Weights of a small masked image model.
Model: 64-pixel images, arch convformer, norm rmsnorm, activation gelu, num experts 64.
Data: 97500 training examples, 23.9 epochs.
Rows from expert 8 of block 9, named by matrix and row number. Rows with one number belong to one neuron. Each number is 128 + 24 x the weight over its row's rms, rounded and kept within 0 to 255. All counts start at 0. Numbers have three digits each. After the name is the row's rms in percent of the matrix's.
# up: expert up (model.blocks.9.mlp.up, 64x192x96), inputs 0-95
# down: expert down (model.blocks.9.mlp.down, 64x96x192, transposed), outputs 0-95
up.93 096:149128165148116098143159078112112098128117149115109096115138099115127112166158121114134141119145145101175101132170122094108107118117107131145128101142151143140124128168096156100171114139139121121105100167126140121092167113113138104098131187162120168123108127178142165149119131138094176118
down.93 097:138108153145111133141129143140084139115120101080139139104120139157140107114123153138121118102139133147080132176117145136119126084121108173158145087105118102147102153094171118117132109066124135161125155124124097138149117118187135158143109103087148104163107146131161135145138156169109150163
up.94 091:124132172153107104128114111167114148064109145097134138132126133092137111154134141111127175159116172114150129106129146140169113119164125145139090102129094136148110135163126079145123125118117134165141141141131129145069166116112108158121126175131128088079119118179123114103124140137090156140
down.94 104:137168099127119151183133133101101129143128116164107108096129153184122147119151133148108066147155085106091093167103127142102113121104101119108171161114099096098147144111146120120127119104110125124145125123101111113121110108153143132169124098125121197140143097110125161121127127108123107098
up.95 108:125153115169118149102172142131153110145104127136184103129150124160153139105113122131108135094113101121111099158118086125106167133121117130163103129124173109112117149100120163120159116155111112134142121116148124152125161124137152120133131169174102087141150122175094152174111071141157158100
down.95 087:181120150148128147167111117124092140104136126098099154108135088120117104112135171123161180109124127099151135168155125120156112109134115174121158147112120127108106177133152142152140132140109125113147106121112144117168121123051131137122173105082117102119130141139146131148115160178114139098
up.96 086:144122178149156115150123047082130130169153130146078132127131150145106135121114142135085134109156152135136102173154084112161108162107132140169118112130159124109135142157149151159117119135166124151128130148116149143125173109141116114101135130156126126163160093147157164097132107142117152132
down.96 087:146158155133121143117146154136100122101123101131162111103132051147164113133166147095158146088109145124138132131123175135107130104138126175101142130119083142146113158116140131110136122098120130137136145138133110130151132160130166111168138140080140129128124165181100154176122167169123120093
up.97 111:164180138130166158083112124136135131131116133122140186088171147139173159114137167114139156139106124153118111128091123130122159092150128160142115096122120144113111151144130106161112094136129085145121139098105100146142118140118113170175153161160118113148155128117096146104087126164139098139
down.97 088:167166152139137148175125109126083124121135116110102176100150111118128121121149156125142143135126140100103094138147155131110117120131119171137173110133077110137088190103148124139139129097125115123132092131103156108140128132088107153121152094090113107118115129161117152164110167170083104110
up.98 102:155187152126149176085127121135133127134115119113155173082172145126157155101142147124144145114112108139124096113123107145134147110129120162136102105137114137108115149135105126129137088166144082151156141094103093143120092131127138173170145158181129130154162124136084144124081117155138123121
down.98 094:167173158135140157176121111120092127119137115119107171100146113121125121129157160128149138135119139095101096142142151132115117119124124166135169103134067122128097186106147130141136129100127116116134090132101155107140126131081115151116154095082118105118118126164115150169107163164083109109
up.99 082:104114129150101130079145143158144117113139143144128140156126166122137188136090153126131136129114131117084148157081057112099167122091082121130122129124090138103172143102191106143109133138138130117121145107114128155159153157158131138149129136085126101140105163107108111151130116131132143129
down.99 090:163173111124159170153065113079180146104108123152143134130132086149120132120144133139160114123151144091160110127149134134136110139160165118137120127112156131075119141103106158173166134157129116127146093144120149135095131136068124124101154140118094115155146135172109126134126120101127129101
up.100 077:120136151123096087127193145167147103098157120155139112142132178123093144103152105130158118128094121160096121145118094137090176123096127154148131125155141119142150140100193113130092126172156120087126154105136128143184112130142132149129151122089116131101108128117116115148128127128130166121
down.100 081:136150123126124166124095088109122147136099142107121168133133092151153105115092144129116160087154150105138111116138154139142090118156202097118125135111119094083140135118097162139102132119130119125144076164127118144112124119118105132145116092162123091141133157146126133110131104110102049142
up.101 108:122168153145141113091144133137141122126113135101199131115151129134122177135160138112112169109102119120112093142122112147120130125131124146131096119112155153154100148146083129127140094144144101148150127108117121178119131112157132140132120171196106105153157123129075155145098075155155160118
down.101 089:162177153139144155187122115122093124118140112124095163093145102127127106132155165113155146122122146087108104141146140132121120119118121169124169124134070127129105180108154133147146130100126119121142092121105145112146128127080112145117157108079124117122114129165128149168108167167095105096
up.102 117:152188139139157169078114116137132129131119150118160166102167158135154143098138150120117155130094138134130103101127089128130159106117126165134086103129121145114091149147143123153104088155130088144141134117094092131158127132146119166161134165185113123132169114129082142114093128152119122125
down.102 088:163174153140141154178123116118090127120140118119101165103149110118119119125155157129150140134116145094100090136144153129115117123120121167137171104134071117135092191105146127137142128104116119122132088128106147102137130130085112153111154095081114111113118130160114149172107160166087113110
up.103 106:160173136123148164085098137142134133137116120102141175083165156135171148129138155117162138147115107146114103134104127128133147095150126169171134087134103149115118155122096115138129088149133083143126132109109116157123085151116130170159153161157103122161133122121096145127085120163131094151
down.103 091:164170159140135148170127106129084125125134118119104178099150107117130124131160155124149135135118140097104089144143151133113123118128126163132171116133069112137103193112148132139134128105123119120132090135097160106138126139078114148118156095091118106119118122159115150159108167169082105109
up.104 092:109136155136140113069110134163161126120143103149122153131122136120164149124074129143154171134105118148092155119114122144126175115149100116156125134100127121130132156076165091113113138137135142134146152114142133161163096141130140206129126139100120117116083131074136141161140076130113136139
down.104 117:105176092122160176163105120073138140129111150154133127132133126130087142125169101114145143107148155106165094124170120124158082144116149124127129146132162113085168116131094176131135141151116113119147053126117108136090141118124108102141145164123107147127160156136106134115130127124129091125
up.105 114:159162156128157167099119103117151122120124115111140197092164138116174133106155129122142177110119121154103107116099097155142157114149119156134101120132136140125117138123106115153111091115128087157153146105100079136156092146120157157147160156183137114133164137129102136116089130154121129116
down.105 087:166176159137139152182131111127092125117137118110104170106149109120123122123152155131150143136112147092098095140145151132114111121131123171138171103128069113131096184108152130139137130097126116118131089133106144103134123132082114148113155099074118111123119132158123148158103155160081103108
up.106 094:131115152182110101132168099120117078170149153106107126141120124150112136173098153113108107132074147110139113096108102117105116079121116141140151111131129192146113172134123095149123131154118133115088102148135153148129135164123129137123142126139081124161114080125112177162129120140125099116
down.106 098:133171134126174170113125126113141200089104082111110109128114121128174091079108137131169135094168140107114124163112157156177127092148109143144137150109121122109147132092121132120136103123129135127145085119120109145118139121096122112162123155089133126156137174159128132129141155115141104096
up.107 118:153179133137150168091126131156112123147096131124157164115171161135161131112148153107145159142106118142125105105127110116133143111141144182151119102134116150123096139127102113154124087165136084146140114106129097147161122118120106154178138167152106098152158105111090154103085124156125107164
down.107 090:168171150137137149175122106130084124126138118114098170104150119108125129127153154123149136139115137102105083145144149129113119126133121167141180118140079112134098197114148127141136129101118116122129087129098152110141127139081108149125162095091109101119121123150114150157110168167085103111
up.108 103:120137173162127100133176110096120095120121159111174120121142123124128141143133147108126154096108152114140091126129115125131129100120099129179092114126160176152138132139106116141129114131144113168121134161134120138108165110142118135120135224173105128132163127148098177156114117145131167119
down.108 088:161153160144141150193122102110088134120129093119102141092132122156146112139151161128157151116137148104106132181142150130120131115128107175095162150116075138143104177107164131148152123095128132117148106098117120113161142133095127138137144104078148125134112148153149134162120173164122114106
up.109 089:144133152147120092134182108194128124136171169121101117147136171115108185109122120136103169115114155150122116152121077087098113107078131130132122082134115110161118142161166143105119123166139121115106133143123135163144187101149116137138118142158100133097115116143133143122122141142114144124
down.109 090:156125126124097155145123141121089143085086108102116148091132092150152069127135147116157128106136149092131097115128164176106086095133141135149189156105130098086125126102114121129100122089147125131138099154104124133115087127138132147116140099090128129149139127143120127131124123140079070114
up.110 085:135129195133150114145121055089137141147154130141074127132132169143107133117114143141102158117153164116126104170158090106169112154095129139163097099117143116122140136150164139139100120120158124154124142132125134172121180108138113123116134139153123117131133080150156146085128108140098152133
down.110 086:142172134123121150124144148123094112107122107145165114100136058166149120137177154107152122098109132136148123133123178150091110106151127160113142142115081133119111157115135132121135129110123122125139132139136112117145126157134167122169134125077138165133143176181095160165118167168131106099
up.111 078:116146155138146131115091118108125137127130131115126141137135155125123136095104163124081158132106159122115145115087145139191093114140113140148061115098099149131114148209163116150108127100143137163145149137141134179107097108118119123118084099157142102136176134143146133093127116134106137125
down.111 090:101189121124133130182149115111130111105138093140113092112127113125115144171179136138159074159139104105115093113118153141113133137155119140092134172129103164112162125119111119118153132130123114128146121122122112084136158144133141135146154170119137196119140119125105150156127158109161093079
up.112 081:143118186154139127148120049074142116176150125149065131136127161153109135115090152131094139099137139132129114164138077094162114140097127143155140113142138122122131150151146153134116122139154125143109135139100153171141159106147124126101132142159105129160150110132157170104131106136109137138
down.112 083:135173139133145149107130154141105126081116100140161121094134052143154114137157134104160156090124146118147128136135173152120111107144126177128143125109102142125118151108124143118137117110130127132143132129133105135137130158119154113167153161069137135138124169171103154180126170174136116088
up.113 075:129142180159136100131144090113125123102152118107100137132134148128119100151146119134147168138152182114135121152156108132160105149106113148181077111170117148146112127174161122139109121098153128161132135125147140152131170117117091117093126151129145108115132123146144144116129100136080208128
down.113 083:131180138139106136137124118097088110131113103145148098107128109164117129132161154134118105099125112126093108150096152133100131106152140140102141128099055119088148149086143133116151123106114119138149152135107122103134135133156142126181116111094155159168129143170114185137124153137153067114
up.114 110:133122117153100125085137143154133126144146129159118133155126127132156191085098142101113122107096111109117131110058116115060140088124124111119147128108149158116157148085130117146155134150104132110094116137100146167133134175145130141158119079095094122149117120101115136130131111129160090109
down.114 117:139152116098186172134097126105177190090116118128109115133124147106137097122103124135189145132125169123145109141144124153169131126129107142159150135146162129114139122129114143156115128170135122109124073148133140151104157125059110122106167154118086102106150136133126102154133115141130137133
up.115 114:126129150172120091131144094103113088176127141114116098112134126165121147143090140136070108135071135130167069120102109130126137096110111145125149110119152140139125179157110121126134118156131121145122132161129132125108134119126129127129122186182062137153148116121120178153117109143134140125
down.115 105:158138168122144170151130123131101162078134086096115129108125094111165088124122142093182155105157158113147140154122140161138118084154113174116158148121154152098135150132149134124137109122145138131157114085120108147156115135119136113146144145081166131152125153157160112139131163154143105088
up.116 079:127151147139123110122134109131151136160098139166124113120131189153099163106113138130056155101121114155122120147136095096127145127120120130148112120135129055154136146125163149118082114129117112122126124118117147147154176108187156137124104148206104134110121128143115123108122131146141155151
down.116 080:136116122134148134158127126138097109084132122118132172114140064128151100143142167111194164129118153094133097133150169152105098124126146142116131161101104132118086152130129130135134128137145123125143095130109131114136111146077118142097162142081133124126119136152133152179103147162089102073
up.117 135:116120119140110117078148140153141128126175110168115145136119123120204162134095127111129119107114096091097150074092114149082151119143120125119155142113170131130130151091141119133152145149134137092115113101119138141161097197127110142155121087095141133150087127134129119167137123122138112105
down.117 144:133130107113180173097092124104184174116090154107126128145121142110087133103116112142152132124132151153148121146144120127178129135126133127176118118137167122114163112132106146155102133145124128158129099138115122170092170100107138108127142193146085089110153144108116126103142095111142133153
up.118 106:139129180118136121136132105123134161118134118135101136130129160134110127133131126165113138140145171137105116171162088126182121164092102161147091114169119105152124132191181137146095118125166118145150141131138125146148199119153106122113122119125153104092124134147141121086122121138096167148
down.118 110:155164129136098125134140136137077097127109124134162126123138081169138123140169150113127111106121111124132114120104175134093123104146162110123137105089061132092121144098125100125131126079128119147119163155107131092148107140146143133173141115093134156140141132174098161141115155118106078092
up.119 118:153176132131148152096117136136149132130120128098151188085166133136182143143143156114159155123107110155111111127086139136139154099160126160162125093133116167120103148107103102155124090115134088139128147104113094145133102150112125160172164152150117111148141124115094144133089117162122091138
down.119 091:162165151138137143178123112127085125121136109116105170098152108114130127121161157124143144138116137105107097141142153126108118118133124166134168100140070125140093194109150128144137130103121116127132102135098151107137126144095104153130154094085108108121121117162112151161109164168070096112
up.120 087:103131142125154151085115125113132134138103116098133141126131151117131166152091168140104144135107147115118134127086066146155117116098103130154115132126079163113159139107165113147083134065138129201160153109129129149142160111120164151127077163133132112123129118095115124127130097135146141145
down.120 099:133177125142132131178117124084135105086138109164137112124136092147107142144159149118148096151128109096140118132151153120125132133158139129059115155130133135102140118125119144146218134176119125097140120100123158102114121158109116105116164138100120162152132148155126146128121148104169127084
up.121 102:138125175171114111148178093142100099157125141051124100125138114114089139169123131125127130109095158144159111148144103116094118112127112136148107102162127133149121140151108113124128121141126124151095078169144142131107169116134159117137133179150114115142106072164115144166122128141112149145
down.121 095:154116143148100137136124138125111158097118086122109138104120098173177078098094177135127128111157129073116125158112168136131095086110115150148157121085117114121130148092142139115129113111118144128147133110108095137134094109139118150130106076080151138163117172155152135110137147145101129101
up.122 105:115131142154125089103166143165117140081130135100163124136120115093140152125181133119165181141097145116142127102099128152128115108109121130143093118136076174156108127147152095127129130098112134166136155164126150168127112145101145137119126155128121067100108116115117150139133106131096190141
down.122 125:121187100119126137186090118067107136149121106147092099100129164157073108129112134129101082123148126107099110162127145130130123147137128127101162164118137097092181121093119136138153127135122119122154106095118116099109134094143096140128131126137128171164117124150133142119130143119135072125
up.123 081:120136110147114129112123152140141141146130114147114141160128142143183172111083130107116114106122103116086143141058093119083183106108103110122137131137157127089162154074136113143143137134091134108113140110101129161143143168171128153144103088092126132164120139104105117161127105122139117115
down.123 093:145152116111164171109092116094185168083112139135142120146129126112117128117119136137171160126125163108174122128170112134151123129127141141153117144105150147104136121124124157155113137171132116121116074144143144153116151138055122121104187163120087083110145140134127097150126133136144141115
up.124 098:127134166164120082148179095102114096117129160133154110117140109123121151148138113115136149099112148117142087157135107121111123105126091128159104120147185137125138135145101156120136104142136117150124128165132127126119167105133130131114124215153117134130134124176111162182115116137116185098
down.124 083:168125165144113146168108110119083136105115093091124151105125119151157112121126160122144150111134141113108143189140153131118127101119113182102162136102099130136099183099178126146150128087127135136147112117120113127158146125103126137151147095075148095132105156141167139155120146173112115127
up.125 100:152166151127162168093118119123146124119123125109149197090164139130167167107147154116142159123101111150112097129108101150127151101132118154145118100134135132102116152141109120139115092143142089151141155105098092148123107139120131163168157166171126125145176147121090145106081128160127114123
down.125 092:168169153134136155175131114119092131118134117119100176101152106114127120119153159126146143131121142098105097141144148127115112121131118168137170106134070121128095190109154127144140128104127116116130095130104154104138128127085112155121153096079117111122113128164119149167107162163074109108
up.126 100:173117175123136105142140075130109157125146143138084121119139148119092108143130121160095109128169169134144098188167083107154113142104112143145117103149151111129132124158147147137140108129170117124150120147134129135116203120154123114105116119134144139084129115174148121090118134139109168120
down.126 106:144127149131086128120146148148094125124109112120161146124132089173172127126160153115133117114108127149115122131094160137080127098138147142142147079106074106139100164124146100119130124055128128163105153163106134119144112136156151134168115090103127117153138128165108164149121143146091092142
up.127 102:120126133156108117125148134112122107133149125120125146158124139132133107143094176100114131116102127091088142084072115107119124094163118110132093123113130156112102149124163077168121144101122138132088142140144143162144097169097110150129137067098111121179110094084110144139133122136098087127
down.127 113:108187104113164162128123120101166181127101099158113098133118136126145147100142109154163111133162139151170123144130149141172143145127114109146119165124094139109176101104087160126121117161117126105148075124137115136111178118122117121168130179136123138116147155161114128130147136100158137112
up.128 099:123127109146133102115112155131119110171141135129144118135133160128128198103117141108071122121082129156118108133094140109080129094074113130135138092073132126159140151153157143135178131124145123129119154152104135163137127089150118117131124151178089146135161127081124156104123097149112121119
down.128 094:168173156112145160165141115122105141076139098113083140104132090129112060152147141125172151112139160107150129113144104154142112099151129150134159169160151144094116121096108137133104126137156122122127106117126122115128113121104112138080164130088128125134124156153132128159119165129141075101
up.129 107:118134152138133094085144114156130142077130122108151126134122147091158140116128120152181164125102137118119127103110104153100135117132129122119105120122094158143092138087145113118107131133106127138148161156142151161137103155096155158118119166106096059092084122068126146144132107131133180142
down.129 120:110167076125118165160084133100123140156106120147105115098136153124063130112126113109099123132129140136139102128152126134137110131145138127155175161120169069092171141133118140151163134133106119112153067119126103113104124097144091108155141113137107173148144109144101134109129111119115081118
up.130 088:138134140176110109151102077103112093167103127109102141154127137152146104118126164103121144108147138098137127088134152096146109103146129118130112112078156157104113145167084166141149129147115134131074103137112152123113122137114110116104148115178104153195141102122137177119125134129111105107
down.130 091:108136118121141153116166155142141164109126090106122092107108138097161136105136121140159125106139150148122143162120133153151154114119075184150134146130101155155113147111139132110093104103130134139152143117140098125151150159122146145157139172079150118103118149138122119191148155164147195116
up.131 083:142138185165141084152170051120112099152128138097094126133133114129136114157130133094134153099140161114173107168145096099131110105107129132152130101139136157119124141170117129144119126145135131147081126158121129135107163116123119110124146163164113130155152094135140172134126135136096185133
down.131 086:131145152138121150137127149093107158097108075126147100086117110166159093118133158142125116100130132129091129174099164147107140097137109188141132140097079132147132154076154144112149107088122133138158131124123121141135135140137146127165117114081151134157116159175133147160139159160134112118
up.132 125:113115116171108132102146131151144096158149143148117137153122132133154159128109158096115133125077115098109130066079115118094153087134101119132148129102153147147132152099125110147146145133118139115083115138125153143129126184114113142143125092093081151141086087105113164149138091124122087105
down.132 133:136147117092193179122113125082152193096103121114111116137113141125125111109107116150169141116160163136168146155149141145195120137125108121149125149148155135085140113120099140133109115158135136122139081113127125159112159122108124105120139183117114106121153168129133109134148133114165144138
up.133 080:113134119191120111114169068126116105138151151138109149144130172151098152148106117124113139083128129110144131106127075117082157121085113131169095111142156108100116145077159113136096131149149136153070130119152115127156116138160143119135169130097121104138128107141135163139124105140125131099
down.133 090:132163111130116174148101147103135145119112121149160118138126086138173101081128156117166172108115143136144123156128175136150118127151148153115145160102104138103115157140112174132146124117097132109187074157095139148111157118081128127170107123134140118126127133186098116129141142124127103107
up.134 102:132126126186099101165172125123119083173108153047137097142135120127108132158134137109135130121094153112148110126121147118117105105119121122105156105133121154145112143144075136135181123145104127116090095154128160114126139134121122112134148153135091147175110082162114141164115139131110101105
down.134 111:161114137139126125092136133152133193094096094091106134109107129129168093080063141153117130100171133108108147152115119162154121077137100148164134134118160118123120127078154122104088099110130148121132137110134110136137111108124131155128095102112141099147122181128149116106143137122146153136
up.135 074:140119184115162116128132083116145142125148129140104141126132123128131111126115160143118166135165188093159125164151123127158095154122120131151090091088131142116128135163135139147145122109181130139133107142144119151075175116109104116114106116170148154131152120163171147099128120140080161103
down.135 080:116166154123105140159157136104073110129121092118141087121132109145103132161189138133150061126130106157100097139091144120092129120145100153150130125136083131140120141129150103111151125103116125163122170144120123116138152139171176120165121132088141142138143144169109164152124149154141114148
up.136 103:136134168157153109134148086103089115085124133091133139128132088108140091112145130106138155143132168104168123132116136122157090131136112121151068127128099141139105114164138120145134122104143127177127124155153123136098134132109113131117123191159151135130141126182134135094125151132097203109
down.136 130:113173120142107118170139116110120128153124099129118085121120146161112147145181138166099070135137117127115129181098146141083149136125115149082144097124091125127160158097143124108149123102115135149139159100113110113124137107172160126163120090148166149160115102147129168130137139135147091153
up.137 133:118119119140154155113119136121126096098132142104129123147114121110161121109137132114113128101108114098142146099078159108080115074154138114125156129091163143117118131129154095191140151121137146137087145124120105130128030151089153133170127096104123137175134135109133160119143127125115113122
down.137 138:079127098101148129121124134105160142145110110142116078139110144116102129134119119167123117141133119182146142135123116135157158151137120123106074145161140133137184075125091160129122137170138137134143113124132112149104167120140118122138103175192133146116118095129132116126154101081145162177
up.138 095:134136116119154120079119137160128118146113121114182124119149132144093125104106107138114077121101122166114121102163118141068161146157144155148104135066175119121137139064117140100138110159110108124166149120168102129149127107145145129134130185144111127113144110131117128151110087128151122105
down.138 076:144137165147127157171152109157108105107144145128082167123135106113126103103157153105164204132107144117137117119156106131146116119135131150120150169152151105143098165177126152128129137148099132096139080130129150112142100120084101115130135084090114132094131133121125141124106166142099089111
up.139 094:137109155100165125148129109140154131134120139124114142112134113122073150123119131122070140132120161134149121129176102127160109149155132132171138121128148120123149126134147123131120114141171125176163113115155078103098203100119121156124141146134151167093158119198137112099121132129101126090
down.139 098:131134165132093122148162102124067079112148132130158118140134117159180122137164141137163082121133105119144131145114156114100115121097104130059106107142088109157096132147140110107141132096111129120121175140099170127135110136157160096149107101104130160112143104131122171122120134141114102146
up.140 082:157137146149118117128141073149117129161139158183098109135142197147080179099120101137106098091142120162154108163141071090111146124117126115147125127149164093115137151126151167127101110147114113125113107127126132142149181126169138106119132129142109106125129124155124133125117138133124175123
down.140 076:136107132132100147133114139150114140077112119106139163117130067139174092106122166093172175117102135107132127143152171150092110123149147157137133127102110125132092184114132131132130129108123130135146106163098145141149110142082127154136143118094114100126140128144123139172112117172077099098
up.141 099:146132182129150133136170094138111133098139158124106139121131122102128119159135139120101135144152173104191114178187132122155086147121129145159092109129141151140113121179135122129123121101174125160143111140135126118101190113120114120111141129163146124120154121179133133096129141135111178142
down.141 115:133135151136115117155131136123082108143123108126154106126132113184132118121178139153130076117122105123074112132075130138084149123134103139121157101119053106144121153116155105110158119089121130151129181148118130117123119131167170130159100111109146136150112118154118172137128152139113083122
up.142 077:133128193170152098146134064098119105123138120121106144149125108148158089137092166103117169128139177096149128159090112100131107111124106121149115118112124150088110142153148115169124130139140132156097116136146123153111123137100101124120135115146135134181145114127153163115132135136096184089
down.142 096:106188122131133145136134135097138171120097080127138074110116112131133135137186136152144097120147122143138120161095145143123149132135102152122105142121080151134161143090116160108169119106114126137151128133113121133109172141130170111189112153112152134150124126188110153150147140123170105150
up.143 075:141122189146151126133149053080127115144146130149096125133134140146106124128112130145094133113141154133128097150135080121152116141089113140174103122138137147138139132151170146143099118111180124155125134144115136154147166106144096107094138161154127133151178121145153162104124089139114179122
down.143 076:155179160143136144146125132111095120099125095137146128099129074151144123149176154099156151095111134130123133147129173131107131108159138171091139123117086144124117176114141130125150123113118128139144146128132124115144138171122153120168138133081145135147128147174115167172120182157142095089
up.144 111:146101090105120124163137158146139131141092135135185123123141110121121159112175135107114076107151132118130129148164190132082108155135132105091187127102171145125136114134095160085187115125131117082134100113113119102126160136123134099130153128130126129148149155131117111150114155132159131126
down.144 129:130079172133140107104135112149122110137149124092095147123137139098129104124090111134119125120120122155089134110114066116122173140118097125188116112144134122187084112127164104141086123113134132159107157128135150126125104121099124140087094108119106076122106106096133119140124104131100170162
up.145 116:153176137117153172089125125144143119144123126119144184102169158132176141094146152121131154124103124156115107115108104140130162100141124159141116112135129140105104145136117113154102094120128084146145138101088079125151096145120133153166155156177120107153164144105097141113086148157121096133
down.145 093:166171150140138151178128115122093132123130114112106171106146108120124121118151157129148142136122141093103097146147157131117113120125118169138174105131071116133085194108153131135138131102118118117132092138105151103142125130089115153120151094076117107123119137159117148162106160163080106117
up.146 084:121141217142122102153168093122136120126137130090108137140124137121085102185131153118155140132129176118137136162154113139175102155142128148146129097157125127122088137146143100137110131137135136126120112139134148134117159127119105121096161133151130089160084078167130137145129137138068134141
down.146 093:139143098146111136111126141128114153131101106149135094112125092174169120074127132156091097093182103107128114148110153121123125114126117120144124126085088105134144141077125146110116104095113133133152138136115091133110136118165147125204090134098141150141120178166122162116138144105125109106
up.147 084:126113122144128076094169158133106119118174133137134143146115118117165154120149128121157152125101137106108137104086138143098109095103127132133096128133122193139103144146173093137134138108130139119115128148111149182175067173113107131127129084106128085154128131086132134160142095133122143115
down.147 108:108204124119170147152093110087158157131106101128106084123129138116087103123128121132125107122139150142110091139109134143159137155148147131138146142121119112105199106091104150137123125151121113144148093133133117122086180095133108138146124164140125142148123148163113143125143155099121069136
up.148 082:145119130168117104109171121147128114133172159140086131158125131139131145141061132131127117121116138103116131119089084116068115087107126137112150110130146171129128164097121133163147132176126125083088100140110162158146164174133108133118132087126092129145112124131133145147121119130155100091
down.148 083:137173134120165179100097142118162200099093098092123113120123118105165114082120128116171130107127140129126105141127144164169135081141117138185175130112144103112135146124133131132127117116131127139127085162116128156119148117094139112166139145092091094132152152143096121140138138121117120123
up.149 089:114154124148114107082091137127141133133135120098140141124123118125158158092108159098078183102084108117119140098085117128126136079147108115148072126115113140125160148133139104127101134097099133200123150140137141167111091120126151177141073129110124104133126124093119133130138102137126131132
down.149 105:102173102112153157191120121082142134099129113163119107119119154119103128143138124152178105165127146103145108131151144135141107148113120131083154185112128153104144104125106157140173137170118118082151071103120120127125151125109109114109171153120131177117137121118130125149126128114155121089
up.150 092:139146139146140115111150091150109131098103135097131138124126107102168150153171128093115154105125137094221128131146170143094105111141149136164106117075138176152104129170086112104172129162120133151123099176116121126097139129104150112125131154137123125131133129136133162118134133141115150142
down.150 101:094112138130131135198153154100103125146145108118100077112125168161069086114131121150130092146111132127034109153108105117132141122109063164131161136141100114143142130134149133129147121092114125137142150124131102125122106109150135141113110116127144141134108082132148131133133121157126106134
up.151 100:125112103089108149090104144159166183133118091171125136131140135135127144130129106156122104087149100154107131105187116158120149159181128121147128147135161114094151132085115166106120109172133110062171121113114129105147147133135115136129143130082139120121111146130123097147111128127147092133
down.151 123:145101130157132146095129132149172094117117181138150175160154143095142157112087084123151151153084141151119131103140131095146130132108141093154109119139148122146100133164140123140112128128096101139098109133143122144174109128105116090123135149111096108092163114069101126124088091114102139142
up.152 122:136138153156125105136178112133106107112118158124157116120133111109115142167181113100132132090125149121186096138167139114113123112131107124163107119147166164151145119162103140124151120119128127165105101172141109118091159115125160113126139185154123132130144131168112168157122143133109198138
down.152 111:138118158142115127184117116104080132141145091091105121100124144172147081119118160145124129111139132103069134188121141119111148120102104159115141137105073124167083158101169120120154126095129137131142145110128119128149124116126122155115119086107148117146090122137177134155136131168114138145
up.153 092:127127184128146129101143097122141135123108136135115138137136158122126161126101135159093145133126151131136124158116090123145122140089091148171090110145108123172138141170185120125076128119169128182147136144138117160119188100142138126130102148154142092105143137153136155101134110143113180157
down.153 092:134168133141123136192120132112082097111132098130140110113138073176117116148185162118157110121121118095125110134125169125095104117147141115086132132097098155089142136117116119142166125122127122128135136126112130094140101157130132139135155132083136172165134124165118153141120154121126080072
up.154 147:128122094112116125153100162146131153110099131123185115150128119119129135100122172084123122143136141101138126134129198128111112112145137105093154102072129165130123121175079144126197125127123131100118113143094137130124153152086099107124135097124092139142175149087118132133128138133147104119
down.154 158:109107163103139123116136107138162146149149093116088114111127186105129141140100090137124089126149099140070128102112060133156175128146072132176137148160145120160132112110150111139091132128135116120107165136148145120123128136129149145085112136124109107118116103083131101151131118132125165152
up.155 113:159174152124163173096125119132146117132123131118140191096164152127177133110148151121127156125100127150128106118117101146142154108140120165129094099134124139117106144137128109151097091114129086159137149107103077130148103155120140166156161161169120121140172139107096141111086138156114108141
down.155 092:164168155136134150176122114124091130117131111110110174108149110114127123122149157127146143137117142093098095143145152130116115115132118171142173097136071110129090192107154129142138130103120114125129098132101150107141128133076111149117148098080111107123116136161115151160109152163079104116
up.156 086:117137157164148103117153117135105120103110139099144134140121115131122135120162141105124165133097154088172123152069139129113099080145106123153099098109085163131120131215164101156140135103142138174116146149137129151115102133103121121131110133154126117161147117119127137115136119139104189105
down.156 112:103179112125131135199132115080123142133133083126104086115120129140117110146154160150130077139154112135076120136115149135136146147120123148084116184130129132107180107076117141112157122132113126124148122116112126117120154120144138145127113135142156177164117106162138148145139165100149083118
up.157 083:151142150159126122140164067106118111170120152095113093129140154139070119150109131123083089093122134147150074135152099112131111104119131141132120099147148109132122148171143151136121113139135120119113093152125150147105167090150111108097119145167084127155159095180125136128118105145135127156
down.157 076:161128157142114141136131143154100143076131086100127156103128067142189105112106164105156149116132131093133139150123167149124116094136119171116154133109105139137119171101146122121119122101125137124143141137129106114159098150117139155146148118068141129134123157133136139159121173155087124070
up.158 104:147115099128121107135144144157123146106095144125184137125128089093123150126197133075117128102143147105166119120141211142095107137146135107098127134115173160138127112179094131103178124122144129107112088156097103114107133136102133109120127144130124126141156160110119148134122156144130142121
down.158 114:113107156126151106166134121112110106139156097097079118117130170120113118122105108145109100134121129133051140140121086100130171156107091136178145118147095126176101104115172114153127134124139121168120155128132131119125125111126131141085109121140120103126091076098143124149126092128100147168
up.159 094:124121108158133162149159079126142101183094129089144102160139127138129161117109143127120103092144137123146110170153102114082123127141132103153118121072170128086140139117108166132170117143114116132111089151160100121114160126128152101133153166128103109183152098152118149119111121132155110138
down.159 094:163101158147097134131152154164111135098139108098124132110125089132151091117109157124157158097114134131133162121149126112134143093126069149156132154143149149159090161140139132122120124144101144108122147114148137146160091140065154147128125094104116095108121145133152109149121123171116204110
up.160 085:127126166143157135117134092138132122101105136125126147126129126120120132117119126104078151115119156118167120099143147139169125131153120126191085122116138126143145133147162096132113122106166130209148126132152100123087164095121144155129132151165152135107170126178143152077128132137096169104
down.160 099:105169134128116137203140108097076099125154112131135102129130132173127139145188146143164093148133103110111119168114149121094116144115106152050124132139062142131108134142126130124161134119114123115147144118111133113124125132131154124156123126121143171134129099141120171146123126146139078115